From a checkpoint of a small contrastive audio-text model.
Model: waveform 16khz input, encoder arch transformer, encoder norm layernorm_no_bias, encoder activation swiglu, encoder layers 12, encoder width 192, text encoder width 128, text encoder layers 8, text encoder activation gelu.
Training: 4000 steps, batches of 128.
Rows from block 3 of the audio encoder of a small contrastive audio-text model, named by matrix and row number. Rows with one number belong to one neuron. Each number is 500 + 40 x the weight over its row's rms, rounded and kept within 0 to 999. All counts start at 0. Numbers have three digits each.
Before each neuron's rows are labels from the 100 clips, of 14976, where the neuron reaches its largest size: "responds to" is what is common among them. Only what is clearly more common there than usual is listed. The data: melodies that start on their tonic, played by one synthesised instrument.
# gate: MLP gate (encoder.blocks.3.mlp.gate.weight, 384x192), inputs 96-191
# fc1: MLP up (encoder.blocks.3.mlp.fc1.weight, 384x192), inputs 96-191
# fc2: MLP down (encoder.blocks.3.mlp.fc2.weight, 192x384, transposed), outputs 96-191

responds to: the note C; the note E; the note B; tonic: E
gate.229:504440596480549459458437463432514464571524522553490541595526562531576515475490439518491512526532440482520419500515571564525528482445453560481501436554519526466523494480461478497570504469490470550504528475584417481492558542430434538471482482517445544482450515436501451514485474516452542509
fc1.229:497548539524542476448502486393456499486536465543496524570470547468519468550505478478556509508502457512428447533493483569514511473561516598518548509492468542457513564547486509483506570512522484482481514520461502542470441523463445520535483559501465497463538533524560477528498592458496555465
fc2.229:551494498499399467511448483548479523483561483507519572480570469540495484536522499505528489544525532522409496524517520530508501481510508462583542495481464497487499533521601479430534426535557454480496495449511458551497499536576442518505571524471535443486478472479541547449546526497530494452

responds to: the note D; the note A#
gate.280:516507529515479501532492488450482523560452481502487554441560494495489567533483460463517552458505480520467465502490475545504467530505507512476510491605461499478479469459473479554498500463550476438557528540492498509538431409520521503492473466622511497543424510512497523519465515468511573502
fc1.280:458555431490463577559473545572524513499503428546500435492531523547420482487525563548546547480478543405468566536495512506516532479477542524475494460413558462528529452564506562523526432500488457487470448434485544509451554508472534489510540493411477507443492492571521523458437449477531532485
fc2.280:512544525488532446492439496482435512488459609545539522497516535482556519531501509543456498489481473497535521454469415510480569436458481466469474478490440533454518517540503534554527528498546513491478528477503513425480539487436563519482442505298545526506479532553556554520471477458463503508

responds to: the note A; the note G; the note C; tonic: A
gate.325:467545451502542483473507572512539448516476465576460453477501446450499536445501399470499533496488503473439484504571497605573522488507493531513458562544563487494481522489430455503531474526496543554560580466540482537528464493556487504493508513563528493523543466553496448499499458555454523499
fc1.325:505506457463539487528522493489532488550530544563471543479560417414511498464462409428521530547549477472500512420442496524542598525481499517478488505568511497541497495485451536478450492490594531492510500478437494482580446458502569486582471437435484523461559545472502448532526438527503502504
fc2.325:521489568494489573494508479473564410464546463469490558424548574476467455430449540537480449479533519467481471471493509540484501543560536507591511505504492451575513498485587544557497464510550508385487483491458546482492578461447436535506492520432530480535435459518495491481525449494512463464

responds to: the note D#; the note A#; the note C#; tonic: D#
gate.232:464513521485563392486491511493541434511439465578534410464527474522531490482517444536499533503495479525536508494478537488519493582484460522414500493500548530481511507481421526569472427494425546524548494473510540506565546571585529492486502486549525502546475503523525476558397423488510531491
fc1.232:554496557494506433449502526490484484560547562589510465497533468485585505498470486424464498543518438484501487436484535507488521523516553532518482503490531523456462548516543510534490490463579545431512608550477467546488492545501504560448503460458520449450518451438510458512457483453581509488
fc2.232:458492558522532562565576530467478489498493434505537499485511501440548448474493493532486472505567568463547530468490486479512511522474557487517511491485515461469533550484545530604502487461438516524511505502541566496538585517489454483472424481477484435504465496503491470501535429543490481448

responds to: the note G
gate.282:562466457501540464490547514533492562509518491493505502521499550505524513415451431577506536470493504501519539461474510426484462565554506442484538477574499525500523511525524510455518466529518471447470523508418462529497425486465545528537556481473589454508510522496485489567514448561465469543
fc1.282:540499513529507486483424545487540497552489471486546474524547554480492412422519508564468463503493511547535550555513382545521505434533450483492485506526559583508502426430527554556561430498536460468516605480452499497494541482427454458503530491595463476499481508494435552554505552487487473545
fc2.282:509426482496439510454515470530520519423470489518528468516538531436498500541481441584460480521508501428475461543516464437521462429500499471526531508502519483548431497531561534528502517544528436508496482460488499396439562470520487496474534555441616489448518456484467485457451488447482534506

responds to: the note G; the note B; the note C#
gate.213:529507443534504382542441506521533494507478550584496457474579524499476550528475461408508540441586465530426460492468479512556488495490513466441460479570504479505532457479478492531559431484533490491573510562562491538533451502524470547516543514517508452498483457503533492474466455508527558482
fc1.213:523529488508518581500467513515491472511529444490422504428502425444412528514552490443515533481445506501387487544472515521476491544488522557467500567488507467459516522518431452502446478500488491490457521506428433485504543499467548468448534497485517518557554527543564483525450545529488494449
fc2.213:532436447511510492451533464566514538510503565500476501500460572422471639551465486449478452530485422474482513521486503531503500510467560475495469522506498472463516434490472532455533403521549506474548463530491514454502412500534563496486513501523530556557562540466509527503461505533468497435

responds to: the note G#; the note A#; tonic: G#
gate.345:531517486486573442538471416459575559545445569454570538541510488481502486534486442443539396517489486508488482489450512574505483522505504479492473518470537500452469536462506480457517525503560516479495459545553510513532459414471465526439509479523461519525499485506513492566535505476518448519
fc1.345:466455523514463497412512569471507457479543484497454420508500601472480440453497571532478565443587516571508503461486496544570530463536494494450493507534427581507533410492475497557462408535472433485524522550505484494499507503451467518485447477549528474517485498580464564524557438498509531516
fc2.345:397426453482468463551480486468520479451502410504483481546491520541467568498468507590519507411508504499458444533571550481508420464536567481512492590493575502555508486458490559474500497529409477466526501536462446520476500471577466514567521454494504496553503455496441508539538513602482446474

responds to: the note C; staccato; tonic: C
gate.71:503532541564510473555537481518453504462501544446572543455477431534478503539505491442530470506521514505493558494527501446395469476495556494505517508483511475511442521494432453604493398537453448566533535499523500481492467588501546500542530438564448536480533533482480511534457456542463523557
fc1.71:466487422500494562558451514460562482470426463543482430484497490418415413464491538528484506495489522517478555444481443492560530459487455555560541552446546482539486498507441489504506461512516609528446555457464548426493447428550515538501456421519510499486552428523496499457514439536453545504
fc2.71:549511560512499486508522501527471463499552542538518506523439551584529422558521488524441484500405572579467478465449490492489480451538471528555521481550484480428448505483466510465474417548498435498490563477504468440552535552531515514493520447505451490545476437489480513508505518501541487551

responds to: the note B; the note D
gate.44:497478497475486403545443476536535521492470448457523513518480502558487486562540487456520533508547462430477462512507547498528454467458418539433519469508469509507580430469446483441542485452481531543532444534489560527516523554506454525518526477480503531509546536522479562550574515421551509489
fc1.44:531500530499498481524476491455493471547576510533525545477479463513427554469498471515511446542506437431565457510519438483527571479512444445505542468474477502514514430466564522468507566465515444473583487492476496556495486468523494520539507560480463492529535486472530477527471508514573451461
fc2.44:469567484562521442508534452530614511476501492487488480565518387580443446537539422472510545493461547474466467474589484499495480515463458556478476526468498470453471498461521433516449532502495516485470439445551513511470452502555469391439509488511465479519467482603489462452500483492480517491

responds to: the note C
gate.196:476474527474562525544450449452501488524490494521458463497533464506475533514464567490476488513499433546435419545594506469469554491467532514424512517481497499535533539453454492515574404535476539472491562463490472512559575565528469441520459493525502612548525483455498481454490466482532526461
fc1.196:491537466502469467488448475491547457509583576438512429546537520512416559491440457445560511507455502477504494565513576480391536540497470501502503607540496445493510508444523494431476482569536418450464439487576446524447559529488469455462436542583533489556492478512452458415520553492534432525
fc2.196:423501557520508454487490441472510536454470485428532514501501447449485540524514537427546461560485425496468558540399429469490496538472471498476535550420527561440521562531475498508454493542479557530522509502538526531549439431523472475498481478500504504461533494438448495557545535536480522481

responds to: the note D#; the note A#; tonic: D#
gate.88:550490506474500515469445533507536503557493456487472487558492521400450507513522426426455457570500467594488446556495553555529491540516476544400594480526534472457502529459464459537517440517504560549550516450487482538487502460473518513527553490492458455553571481527554534483498537490443575457
fc1.88:483488454486545472608555495488482487516561527551492493444459516561486567501472452504473496512457528441456585521513491527488556525519506460455497528485460421545517511475477570488492456552480478502600473495484545558543466462479442439509476480491563464544525508526542448498482498503499502500
fc2.88:544446545463487560489437464483475499486437591522488450495522614494520487570489524471529479515461467502516467530530459467469475542516465484497469556482514473485485460537493489449486480515521543456452477480425556463559447515535479447446478542481506479520489609470456525502511457512438512487

responds to: the note C; the note D; the note A; tonic: D
gate.276:516473475406591480489448513477473537581512544427576517498496519502540492488446492494543501515490492536441450558488440500520530479554511477494543512551463496431431491562429453465492531535594470531435474551484488567445469554462466465482551520435469465547523555452472544532512521462535565540
fc1.276:499511521445530548449444451480423524542452489515527492436506463451524437528522519528528542525463486488524456522539460516517534456512533532484467496479420468497508492591499421493549427551501545490475550506496488523438461557494530529516569534496530525559487538570538491492483476533456486494
fc2.276:493467472494411543511495490529509491486491466483461571551507558571465461512467473548489426505507470457458509484508568541478483511478502450515433444393496406426518483536543490535477482524540607477497521496564500505547520558512487519498465472526445441508582431424445489504491503473511498440

responds to: the note A; the note D; tonic: D
gate.354:505487509540538460486462445484605426558476455577540445445484513473428530434458501460482502573554528540490473513488478571505478583541485531454474500461514465539490579503507517574465429487516516532567571353479436560499495548507520517448557524524564485524531476485563524517422518457472460464
fc1.354:498490427485504504437538495551499447556442465560500501525544537532500510523488447558511465508473516490554437476533559522423467511440466469463531451545482538449444485581505435461519492541493457448509554498555476495470500562565531488498503538547479550559474504451537554522441536436462520422
fc2.354:511504475496514500478506456474526560535585460474544430525425542456469490548554512488536556434463519560504467527506495443533470500611472471474559514542547507528435487454475479515457537456499483557584413463470466510523435491510423482503562571499466470456538465489480524492481435535598544539

responds to: the note G; the note C; tonic: C
gate.317:564524555401534433522459364499515503599484511590505474525519569516535559572492433475541445551459451551462450515555478530507482459482527473461572467502490506483423503521520483579481508486532525545509518499496512493464475530512540498581521479497519523471448523483500476504485506513520530505
fc1.317:490575551432431526472443526447550504517505447501498490504548525453551469509445585556512439459474459599504446457504454494459446488536519438463469466501503499458591527479581544528529515440475491464472525501485520481484428481504494577539438486509446514538495544555462585553558531473512474446
fc2.317:459455503526465536524544493479448513554501487466496560523505460460592449446533527468501537481514489504527477515462552523563463490506468472518468515488427517497596494442522479550552516484560460564471480529524513523495504489456517529490549474506521532511551455503539479514534563491500467546

responds to: the note D#; the note B; the note G#
gate.133:510453436457541489518465455502528513602550506504521533499537483430442484488508429448501518516467430448512491508529485571506533533504501459475547559511438437501520483524537468531453459543512416532553451598576523495542494540477512491540448482587536508542501470481555431452491493581522552508
fc1.133:494540530455484551522528536492458486447493472488509499475482502493554514453552559425474490526531522535454463474410489542548549470480516570551465472480501461426479503486459489518516467542468481490479555485464497520451496557505566625497557504416460484511500504539502573556428504471502510431
fc2.133:427490483556505523531503528520497515423463550574476444506451588485561486432480477552479529448500550507515509508606497547580543456460439494561465500502547496535518497526506556488466511533424510521525474491512508468531522453540460454505366505442585457505528521493487509449447463533455528499

responds to: the note A
gate.49:539486349529576547532467513524550530519402537496463500522541509463434513425542521481486493547494472572491451559530491575528418481474514498490509537539473517483480462461442446446485459498482445489471509491513421533446516451527527484487491468517468520483514514473524499503570448487485508518
fc1.49:468524467530560555460452523480540496438447471511571502525469498456522501515468447495538456490560422477530446544543492505540538493532500444528557536504584511529530485444517516426549586502473499502544489486560513537463488457452471462568448484461484534462539497420473498443499514524464554510
fc2.49:529525431500502491465459510558482474541443433501507506528591503507538480459445520514481486508502483472590427510535571531506455454484539489481488604516452474503459452520507496507552491514552463448574552531508444492469497557513558459495547552482583518580478450467485469462482523490506449509

responds to: the note B; bass guitar-like
gate.118:504454448507542455534517443558516560490456531491488515464478483503427508575536438443479506457564472522444450499531518524462463487518502503452563505474466441469529490482446433532465502554423492607531469522472473552485578491488448475468537472496476622527483540512596458471506477564553514521
fc1.118:515581524542509482496486601493445491496518469426516503481541517431530536452537565528516512485489515518467524500449479468497534523516467469491442502527532488490453482503515524580487440443510502408531506468510534453517502423517565464480459454487490437543549531530504526553442518459428508466
fc2.118:459556517460536542470463501484559450512549472495508445488543513510507531417483431477498476568442547475478435552473512539492515503458486575527519540521514526527488536536517520523452497554490458502466541454559493570530456514577531554499499487584483466462543489521477525475585516560433452452

responds to: the note G; the note B; the note A; the note E
gate.87:512488494456514468572506466610488496574486515521451502516544460581466497493525450467464473566562518569503498469584537508399495515506485513454500423462527530472588436494525490554523488467394490547487519477490455551527464555531507498483557498518505495430442531523504431470524477514516520470
fc1.87:509526530488495459382500491521524544557593487481519553516443500465467548489504538409513490513441500526469514541491561512483467512516463590477452501510492498551491462506496474507491431484502440455496514493521461506465585555547493461529594519513475536502515469476450503515479564553487534481
fc2.87:531553493519521472558403453408430532494503518550477480440477468483503495506497522507559498504460481470481491489500485510543540545526539476512453525549507518500519444573458512461571541541522531556530436546520432555537439503465509582457503517565516571476524502474506456499549504527455521512

responds to: the note G#; the note B; the note F#
gate.58:511482485487586508521492475496559521470402519432573562541445506584520549500453539470511479506456455595494516528498518510476483533506552527472525605497551512447527502496474489502489470417515482490517487545534478533497474471508493470478484463484526471558510535478533496476496512523516509548
fc1.58:527499481505449443512561432463483476495514572423529464476484567474509514565555498486545487485472532491487475445508461474478409490469495476503497455521509488499425513500520508440472411485521492446524519558485428455511511495496557483485535535505419476534507505465541558559500535548585485529
fc2.58:456496510515501477508517454466508523559450473527482541492546502501472499470560529456496518471476495446464564573535500530460517520505515551488541502467517561520468500509480414457464483514468406502511453483476456507495510561424476433567532540486435540448521534467460484513372474462554550547

responds to: the note G#; the note C; the note C#; tonic: G#
gate.172:565512483574505475558481463546533509569456503474520447456484499446544452567446456519533508549501514485491535535479507490501508426443484516535495422518589387465538540545538541450542522562497549492512527482513565516512558557535476476478458515513518562541414471520530472511477514463535572534
fc1.172:440455439530489559491487508531541542472442538585501488406457487507425568481471544458497496504546493516493467510557426485455541479475438478507426475528478516521538371443475475486496517514397483526520558495396516527496509493498480523432471553533525530515490532575545502441485491538529482525
fc2.172:393488483530478481506533467495489544425435498464513549543476484469526581472555531492508505419633495472526553494519507460503438536516569523555476564515580512536519509442475483565441461498434546508443486493540542437519479472507482438518504512446438496515466498466425514548436466543458516485

responds to: the note C; the note G; the note A; tonic: C
gate.191:561485510537517498526517560529476509563546492446468467450459500513453463510482353508507491512532509463477549515486524484481481501541464492467570480528512496380543488472436491479528510535529511466537492553480463617541498475495467449501538494495505529529578518537519483509540501547436505544
fc1.191:527504506508449516528541529529444520498527475474422505460436432510455469489508543531419520513529500547543537501478469505436573519501516502517490541475547581442587512446523507490542505451457465452518479580526495503561460430501551510458513470570485591444528503485487453507482558514488423514
fc2.191:425498501543534480489526465462461475518464451534485460483539422462502501453530557514474548447522464479537502567566491489445499477558484506454518533497478526562472503428519591560431458474515507480505535497466503546502526527503451392485511570434515545509483494558523543503528511487536468526

responds to: the note D; the note G; the note C; tonic: C
gate.117:509434506486548506500568516437470481502435501495545530475481532452458508465537451530527447482518484517444479480529538559540495511440445471414611492566524513527482495486412480533444528491457427541574517461499514546528512459483469455488474471493491491586515495442557452513507533414527574499
fc1.117:456546504510477529496485470472466516464529462482430472508480467493496525511527594560482480496415494476512501551510517482494547554455509478514437471482526497537542498530516539466579500455411522380462480471452512473491497549530545554487467562585470548503444529476528494467473581467512423536
fc2.117:481471487489422517511522467575443378467469452558505414592475543522604480521514545504524424495489404473472475445524477551490468536483434494517543523462499535553463498471543480475457499508533521454491484434494522501511511476472453473489546463518458521498549495488497493494458512505537494438

responds to: the note B; thin (high-pass)
gate.324:484462482471523497529479470449491515511513552494555546532477398497487431584497496498544487546505489472526496457509542526498513498466489477458562519494505451534554496540430459560492535543440570501475421524576515581546568522446484467471476441490533513569475539549553465477507403478494516488
fc1.324:490530527568490589581501496508542514482480487467474517560568413496512493483459511465551449426501435436494458506507489607526465494448541496515482481428459461557576512512516477527516507524502528466472536526555456540535555488492418537467458497507555510437510457611530410418515498536413513500
fc2.324:469557486540468551488527525512474544487394520535538461469563500496509487475465481537483549509479562500506496544508514436512504464426449509526478535530520485531475511517498527468497385520585493453489443489597505416518561521522493457464491573488490485537496535481523538503442470505445467507

responds to: the note D#; the note C#; the note A#; tonic: D#
gate.260:544524529540444554502464489506477441513518472451503434510478521453528477558485460438568451499501512543483495424443444592442515517495448498510479505557476523475578518518464502520477482493539470515543570467476514597481479466469472513438503513534436531528491541451543481511562489482475453504
fc1.260:507466486462484577468512533474451553483576493495448419447495549384480528502515508452533614528461505532451491529542479509457494454468548515488485523565515545472535534500550473519518486581511467539539496548538430548460437557510475518516526500477466466488482509514579522435588521517545480493
fc2.260:441488505549464501463533458435470520477507558491553576557475518465543494568510480543511482483416509514493497541508475480513459516496506460447474478492332503539553518500557550496609469546574503503526430490507539513486512563600431438534492530512527541553483466483485504458485521473476507493

responds to: the note A; the note G#
gate.104:498518480542615498550477483476523501605420525517494519532534436487471511526461472466527458465498453545518500552520521571556458541497508552459492515544506449500503538470468493519542493532574546556542478489528489552491457531526586467472535510520469491496543541498502432552537430523486552569
fc1.104:513469582514414404520519514522489476535477566521427500448437541501471510533577498487451522503525516506475512474533546445472518506526516544512575451500444501512537437457555416482425448510506451491562432532502519474492482462527528485450533549567531500508426497539492436472476518500507472495
fc2.104:553495517477493404468472480467455456511459500448457519508470492523526538536476470491511483492487445495542539515475517447477527499524481564538512535519482538510475524534415464468459546520497458520502551518456517579512505526504569519453503523535485513541536558484521483517534533539491531483

responds to: the note G
gate.333:430479509495622405474512456464476423546514472465569614498496515522452575515408463499493498522563448535456521498521541512495513524498430459492568529524522470572483475455419549484464562458508529570523442550503495573470474523518525539487525514552537506564510519461548524554534556478534489449
fc1.333:603516474514530498490449492464504530567483517556520547501478450520527381491478438545489427542499514492527587506484454522510548549470521535542457499472555527517483493578500472506485526543499515508557490496514454520514487554451469548484468491447536466544598460502484390478421458474417552564
fc2.333:445469507426550537503484464508539503503582519577505578444554534493474503494483526452510514490520456531554447516566469535551469520479524449446472454496473441447505532491516505608556602426491541512473493487523494522471496494451541501522499521473562426495445487566487491482471425481537518479

responds to: the note G#; the note F#; tonic: G#
gate.382:491503557565545460488413465513544520480499546427535525465531493498484563528476510470538521536507474506492520589540580500554519535470494506467533564456490384535444520471474444482499559467511555505509533472588451504447498515545518505534437579490526515476511520486527459438458522514582566518
fc1.382:536479473444484446533481493454467448443509548453507521467483472475555452536518470517500517535452502547497473438455559531510510544495543426478524464445457516514548544510594462522420521520557473387526464550539488447483478500516505550498549560500516416536514503521546501529504470480530547504
fc2.382:565532486523462451426453542450492485557605481518494571502530498521533504464433512488500524533453445481473549506480491540601504520514466557517531480513406517502474480556504493399489552501554416514517490544459487568512556520477516530524559553465514465446482471479509515504451497501530468484

responds to: the note G#; the note F#; tonic: G#
gate.111:473493470540573488515529481558483487571583543511491517492588515516492457516499511462526534532507437498400486572479525487492482511529528532523489541488519431427497592480508452448495486447545511479466433518461510552444416571483520472479552490498504515491518522499533536462528566527518508566
fc1.111:490460478538526420512555453473442481473558496521467462475468464464440556516565498552445529488491478469421485478500530461439530468593533483498535554491521483528553533486551523450530526476446452395487504576401428510498477505476538499506569494537444530518502569518479474490430558532497509528
fc2.111:451505527515473455524513524455493455480480433479503489550538528534553533447568527500504481489487508570543469463528481478527539508627455556496530531443526505549470491451510493481376492422485451517460543513447469558530510556495463494509584494480429515500508552577521528525530505552476518545

responds to: the note D; the note E; the note B; tonic: E
gate.381:437479482530516475430546517502496516510468483406535477466558504585458517450483466455466502475575427498481540561509586508495491575535465454526501599478538434466427544494521517537473506547530495497517556489572490510514520569488512459444529469536480480576563419504575509454464481483544503458
fc1.381:535468503478503415429532536525468488498486499483443499459505432494476517527501508531493495498494519449525439507483515439476554483553440460502497544470477519532394501465488466463487428533455459513502461522430456551445520521548474513467507548509600476480543526511510484477497485514545484457
fc2.381:404494540492530531524567541500510498500493476445580498504468501533508481501551465458498551527459521600457435503496531496513483504443473529494449518499480506501485508416477458423472480512498546515461550489492525528479582512558476542541492482555433490574515475513474479544572471533532581555

responds to: the note D#; tonic: D#
gate.225:514566502542512416486463554483500517543455481445560571550508550625487563472488476534506471506482490530499493454501492450460465518504493561484479500536474511482485480485467431480473484525456468549580490536479432566558572474504507524465464491550442457537508500462437433554507516565559547486
fc1.225:577532505541548533523455446554502480520562500515520525505537543532507532528479433422553460498480540453476471525534514523548493459475485516523499522434520507524529493536552458508540527458526495478500440459540484538473479510536488476453543489523540445483534537497511504524501558475418491480
fc2.225:514517540531443474520438469481473523489454415494468443508458554578477560453477544480468506472484515532532493413450486504476533534522431546452515390483502442408526453516450532535494527448428438586517482520511502476585521458496484516517514491524448536447487499461431515534524566475483534450

responds to: the note B; the note D
gate.318:498509421499557480495428521482564487538451462558510500517589532523441439515533473410525517516506513513479447471504517530525437494538480574430542504550534541432531446505458422543430423504456488480569486504577466548489483482516474443521526510511518442508479498541569519546544455540570550498
fc1.318:498509425450508410542469514512461510494491508485427527521485456541497517521489504491408458515573563492407490462548485502466517508509468540508559560519504444452508540477526463471519558457504429493533482532527423487494568455539500629556514528499518506493572442427520473490522528543520430463
fc2.318:458514548525480460490499508516533533467484486438564477521498518470498534498520436471523390497505536485522497510480495495493530463493464563444516535506527436464500469514592537545429485497489554551523536449547550518543463497582440450496506508469535508497512572517533536449577497487505440424

responds to: the note B; tonic: E; blues; tonic: F
gate.370:532426469475556459526460448519519475514515547569492536416555506535428554507539481513464533487547482464423493468474539490455448518470528556506504529474532453490502508443515438450446520456522554525491455516536509533512484418526442573443504515527480473536495546483536478521566474477597499469
fc1.370:467543462494513555524447480535540486505517396435532535531453515482537541445467490430510480486484513565509500473524452580450510548507478440529490499543502560486500496526472530553455487521459516504487491493513493512468489544538535511553475455473507459581499535520426537517499540574452512469
fc2.370:520497597481501463489494465513509462448491498497514497586445455405575487464523507485566449552467548531486511530434505583532544481500462564502488555473497412589502520480464481506525507492526595600529516399489498512523499463486406553485510458500566530493546537495524509439536511454428511447

responds to: the note D#; the note G#; tonic: G#
gate.251:577472489435547479549540492517582509450444557461519483520509483432504555504483415492535441556456534429508464534512520525537491533568503514484473485541500431427476473473397480516458458529497568562506540453499487523523519495539492511527488470492488478519502587472489516501483510561435508458
fc1.251:515478503547469444502450460535444511563498496521450474472465528543438510512473483430518561467543431548524546575504492440527508507522459558525502529500486428564500501565475504509518509548474491506502480488427503486513445561463503545550514494501520479566576531546520471472537464484492480502
fc2.251:566451478459520553487481552473491483523465494491505509451453604488495525510535462521465451461504481553478545420465497536477507506466523422466475460472493567495544451542469534550522534490427492480512564497552522489584369430485457520444468411466528433512541526446471479536448469467418572494

responds to: the note G; the note C
gate.245:507526488557527516518505534533489496512468490409495475485525573463512561474474480467464412482539497583535468551487476559587437490539488473482563530536474496455502459489449455483368463570490471450568557513525509510446513485550491483527538512485501518533536502501468539472474515512455544447
fc1.245:522483512503503604573467491505541462497480505526511508505540522568485530381478510579480515518526494518510512434483454444487473488512585525478401530571444496489595519482535470579531463477422546439510544569509489448557516506474521467532521420479508483556495495450497532539468578456510473490
fc2.245:511534480582467563534534485501460478550582516583525494516542471451446495449477531488463422556463525539501446574495552507466493483522483525511469500493559501428512495459537520491505503483569432530473522415546453425503538573532489443504469496537478450537500479487487447489562463523538491523

responds to: the note B; the note D; the note G; the note A
gate.147:504499503514519507525475493533544512494541456557561506418483414520507530451453488445452453517510464507517490586480517592472504567538510477509527598490535456461456460497482476459497502457447502439485475474489502521516476522516516483597544510527471570530524515451487474487473534587544530482
fc1.147:489553455490476491498477526553494550483472433498470406458516479559413517521477562466552518498499503485528467505500483583439501531514494473549520563472551435472535448566476573498498476468486488477473474498437520490546431556546499461550498529472456528497543553500515535470476467540552532459
fc2.147:446541562543483501476540571457448522512459479521461533497552522596485390422459522503534518494450573549599439504483479514480588552483443562542509515504445503419443444505530500499448472524516462486511512513538519537533492497455485493477458515454497465561526465508494528513556441539511511498

responds to: the note B; the note C#; tonic: C#; tonic: B
gate.306:483510495498576460513414548464442526582463510433462548436463428504494503464495462453462527484512533545495558513528515524436505529548499509460502488582438519536524557445506462477553545559512444502538411606526526556531461502536486513453547570493559516530548528512561465503451504570534496528
fc1.306:483501488567502585532477515474476492458477491493493490517453504386534522554473564466510501426500488521420521531480465476454576472486480521525471510524484450424548535454456548556511402464413485563504511545484544525531497522478500493522506513511468543503451508532547498485498525563428473497
fc2.306:508527485556473460459517491496468507523470508528494549539497416572477531470496513499533456507614557529489529489525542499508434491457486497518553478469531454534469485483518535444512466496487533501518549461516536467475452573493492501551506492488541512512482484432459508565526516442479575383

responds to: the note G#; the note A#; the note D#; tonic: G#
gate.158:564510504514508512500460492554501499532464447482470433512578461572511533515588476469490507525584454493501532476539580498544501514489515511508493469490512485500459461515507484547558484460534596516457491485518486582430491490533477476531535493455484578422427427485542511495494487485520479476
fc1.158:432529466493505444494486496517558525516485553522564437482500504620398499437477487565481595541470540518512511499475499453517543587477485526499464561499513495474487528457460448510515502559501468532510480572519479547486499490517507520482537500521461482524488520500445497563525543564563412530
fc2.158:487499495439561546506534461521536578495488499517489517474559481448533520476519468548524509418579499552519417543568431514522479489435532498461404540476478493475523532463563514512548558516483520583465529514611483455548428455498471507448418496458504504502441521547454441546508459509477536548

responds to: the note A; the note C
gate.249:524451446471475495502484549517519503478523494559438407470530444393472462543454472555529547517497478514511505567580500512499486496493528455472468535516506473550543492490510455503566439459444528473527516518499473532461490573569527484509511558468557496509541508516453440503483421512467559546
fc1.249:496519545505543540548444541467453490503436519477492440514452477473546426488449528433481493523604498480478508518540507501507493512467526494517450545420439551509573543435561479438534528496546556444496527464494473534449529526510492494473466541502479543420495446569473482560472477490476462507
fc2.249:446506458558433612506485485526554487508524461458488478501473473511545505515454509462487455436475506520483535493504476502428514469546538522531473513391504427505528544490526512483402588510439432457478454462477538482515546502447469481493436423525469514518492476556519502461517531524525456485

responds to: the note G#; the note A#; tonic: G#
gate.258:482504520554561481481528533464469439591473547451499495464542476467441449511505519463600480543417461494478459490517525570484501522510480552473556436533510464501516458504539438527469458479603488480524475552526503543456525524494486470493446507532510498513578546474533533437493456485548527511
fc1.258:494465530507535490521480503506510489472510491498481545502496488466533485503549485573544487524511492561508566549466511446564500511482508476480506520466495490489482525479493526522473474438491504492520535514467506560511429489427429505564524468525453442400598413587534497468583450538480493467
fc2.258:504394517502445394494557547561474545534488514476442509494468514548475462486522500558565533476519523466453499521426494533557427474497516530511503503581488496490489483592439440475521484550521454452497495492519471522480441524505540511531530537494548519545524519554506473549509476507488523454

responds to: the note D#; the note C; tonic: D#
gate.145:452564528522538488499544543537546503529500507485551532486501510504509562490596453457553485546489470541450451512483553483549472505532492463508547502526503380476507461471452515518460474520510496499544477486552463535498532480528489438583559428448406544560509560445514505487540543525536457413
fc1.145:453531543502503470485536532490583476548547475490547497530482432439468566515514503557548453529510548506525510488479471503434477498505565436512591532502481493507481485536569477541510504429478500442425487510522468499495504509490435471533490542454503551419433559400504496513532550530522460403
fc2.145:478523524502508560488512491486520530527503474463590524499590517429502516494581561493532460522538438472511487524568439547526464514522457526448454488564489533508502594475594466513505478434552536618454515436563504516509495437472465492533488522430476495441480496530480535512532550478521467522